Weights of a small contrastive image-text model.
Model: 4.42M parameters, 64-pixel images, encoder arch gmlp, encoder norm layernorm, encoder width 160, text encoder width 128, text encoder norm layernorm.
Rows from block 5 of the image encoder of a small contrastive image-text model, named by matrix and row number. Rows with one number belong to one neuron. Each number is 500 + 40 x the weight over its row's rms, rounded and kept within 0 to 999. All counts start at 0. Numbers have three digits each. After the name is the row's rms in percent of the matrix's.
After each neuron's rows are labels from the 100 images, of 14976, where the neuron reaches its largest size: "strongest on" is what is common among them. Only what is clearly more common there than usual is listed. The data: views of escape-time and Newton fractals. In brackets: how many of the 100.
# u: gMLP up (value half) (encoder.blocks.5.mixer.u.weight, 320x160), inputs 0-79
# v: gMLP up (gate half) (encoder.blocks.5.mixer.v.weight, 320x160), inputs 0-79
# out: gMLP down (encoder.blocks.5.mixer.out.weight, 160x320, transposed), outputs 0-79

u.14 123:482558454484536546483534483457588516529527514579478499561461544484541550485487441541477520478508493513497561511473514480550497473515515549498472470472428476481470493459479473453567478480493487486438555509479486551479539513469519530457467477
v.14 093:401432502511526517450529486510548536544415570494483508526448476503510503456428537519524511476477513521484521404475513421498505506555554549522466418501449558535486505439441489494601531478434526498486541531462459563433572498496438554487513518
out.14 129:514496434537545397469495468544481504503484498549492492512518475545503477502490475542558524470456512434531468517499492517388578446563420551525471531486459491471475489526460496430555481566522491544528547497557538515606509478471591514453514482
strongest on: cubic Julia set (35); Julia set (32); quartic Julia set (28)

u.22 082:516402493561529517568442523558477499464549463459475532524439455456555547557471528494504520493524491552509583501474567506430404559467536474447551515552579482549559455532499478551472566484479524479454434480535510477555477532507480462549495514
v.22 093:490529465525504490420512490409511562532500505505480535533478460533501436482533493439445555400489511462515444552545434509399473496511462479522560496474477487471482437461456480555520526494438487531479507480489530536524516471467437513479456490
out.22 090:475459537513565514516492489447539504536486532534453526555528522581511529451510446550542496485524525531481526425485526509451569545539464556476467528516428483492478491399535470479539451466497497507457486583466560480463542470579530501436441546
strongest on: close-up (68); grey (38)

u.276 085:490445513540576549614475520500487505461541485524515523508424491488528539560548515507462462497499521539509576497471575512383447533458529506469525447562533521544592483543515475561423537501508565451521415463503526496518477522550496463528504500
v.276 091:451539493511495493460539521419558528508480484566500542570516465511443455443520494488506547470518505488501464500513436469398458505523468491517524484472476477479476415441439450521540507467459522510453512527462518555478532483491495483459458530
out.276 081:495447494474563460571438468491524486504493487535491457549517513563523505495554453542494494532548459493503574532461592533437489518516479569490514505521451502501498517460495516525494422431509477494478465584535542521481527520547532526464481542
strongest on: close-up (45); Mandelbrot set (34)

u.154 136:501487450508468541525515524537483549480515459510442540554422471484512496521476463452461535505505542528422556486507494489560477547432458492512472437503442509548501540494407446538516505449515549476456494513505457525500542495530466521442499469
v.154 118:516466557505576456522434488497450458511483569481569439469490475448449540526478530544599489564473461466531490508463527491534546462537541520526453546531543550552435503516531495441433436500505492543543482502452507426509435504547583453501547504
out.154 112:508520465545584494519458481455473477567506503491506487511545502531517536507558467530416503474506537465536449561491458539433536454502572569513493542493478509458451521494467473467475456455522535537471498549513527455546498436511563515457482501
strongest on: close-up (45); Mandelbrot set (44)

u.297 085:491519495519504514493545525410508513554483531525524427543429491459551504526561488524542537456538496529501510449505477495483515526531459524506489459507455542530458501500431447515529473418484496482489474559455528471471510475482474462432479473
v.297 124:561490501503571488510471459454476469465494488465496510452520501556579528496531489521437466479479508551532491522500542548457506476514550543513525574486545470427573528575524572503479473537494484439545497482568533529524478507442521525568486490
out.297 095:468482494509430548518531467553503435477524476482470500512572577551497481468415636509535495532502463506481497464498523518537458580454477456477535524535498557461510423471484505531466586496487467498537431514537425477426477497551482464467542534
strongest on: close-up (45); Julia set (30)

u.257 033:581523502490483585511510502511539550536554464478562484455526556535570541537557511541602519492534442458495539447504557523512395508458484493517527443472533535453623500517517495542440621466453530444507408458503473447566540504495469472550519543
v.257 077:476574478444519458445469483378527534496483520559529524570483484521482444445569513512510462421496508430510492497520469510427430504513465532502573476486493475502504409493508485527550445497462519456516530507505523538504507519469496507470478490
out.257 037:537481556504463484523493540586497576552490501491487508532484565554443536479473535462592483520486499430438549501467573578520487512514451483476540434503444555563500556486463477532555475509491473443410527494456568506471499494561505487489513497
strongest on: cubic Julia set (29); Julia set (27)

u.225 081:531477524536462554588471571531527477463529485500445503544523497494502488493501489518445479507580608563465587495431542473459496575453457487477493518513525523445539539494425435509463491464546596504481421536475496498535495467547463472484518497
v.225 079:513490533414449446449519464494438459577477506491574472493492597538434416480508555494547516559471451493548473528468439519562508466513514500594488457432530498458514581505506533514517525497483450475572512498507432510435540546462464505528511536
out.225 097:559550528517505455464452495542490468557466537467547489459514527450472550494465551510536542509500521433520498524520479571534561485529501536550476496422522514554468481494502484431514465562491439481534477454472480485468496505472567459524508454
strongest on: cubic Julia set (29)

u.282 095:553548446546566522546404520550488522460502468503545560523455480474550488527497459563464442481532562548477534457493519579435440536436566459468541543459529467446605494543535494561486555495508546453508430538496515460517476467486521478543457504
v.282 089:497494520535550472449475486375497520526482489441483521469486461507474456461545534426474501378486520499462426513496460527491501509534557499523540524497518489597476534503543552510523476526498511479496516482508572530462515492452467503555507397
out.282 094:450448561480486460453508507466531493560510524521469492514574550544508562504478437535529491479454468479511458513465527487448551447555481557497518538500449500529455508515469485432532418502536454564464559554493570528584480540528578531407495510
strongest on: close-up (48); Mandelbrot set (47)

u.4 117:490556497521510502508563536427511499506525517483468525496416457425527494519539506492513498417541557495452514531471509490507520562502476522483527525468506513579518532497438451535471506502515488471489453491472521457519508489468474447438524415
v.4 110:517525468462445477498508496498459500502526461522577483525532542551537452570581467491507538509509441461562461546513452542474497444484445505469569572492489476382510451526492500506463501499468453514517475474508491451510418463499537498486446561
out.4 112:546503446488449459495488517495486502473496430515505525515547558577478489511541538506585554659503454400517493508481481534503526488508482552468494523522532472552469431510490486496479482528479448500510488490572439455477485502475513497442493546
strongest on: close-up (56); burning ship (51); dark (43)

u.292 115:531584443552518481469438541459492551453450471479467552488453460454546512580583434470428502444535511483476498496521533523396472521480438557469563530500535475494545488532523519515447454510510503421489490464509576501551420506472496485501509485
v.292 095:564477503524488471569470460565465465441460467553540491501544503544550501541461474601527453576546495523512617442506529550419536502448453587485494521509526515415536538536490528494486464491548518447536490536553465484571450505506546511468496532
out.292 105:459505554459434494469581486533522499467404488493567504532558580485479499454460551569508551578524473517529492431481472440516505477493504509487498540448527498430526469533478498466547576467474482529507548510457452491446547515458443506497472602
strongest on: close-up (55); pastel (34); Newton basins of five roots (32)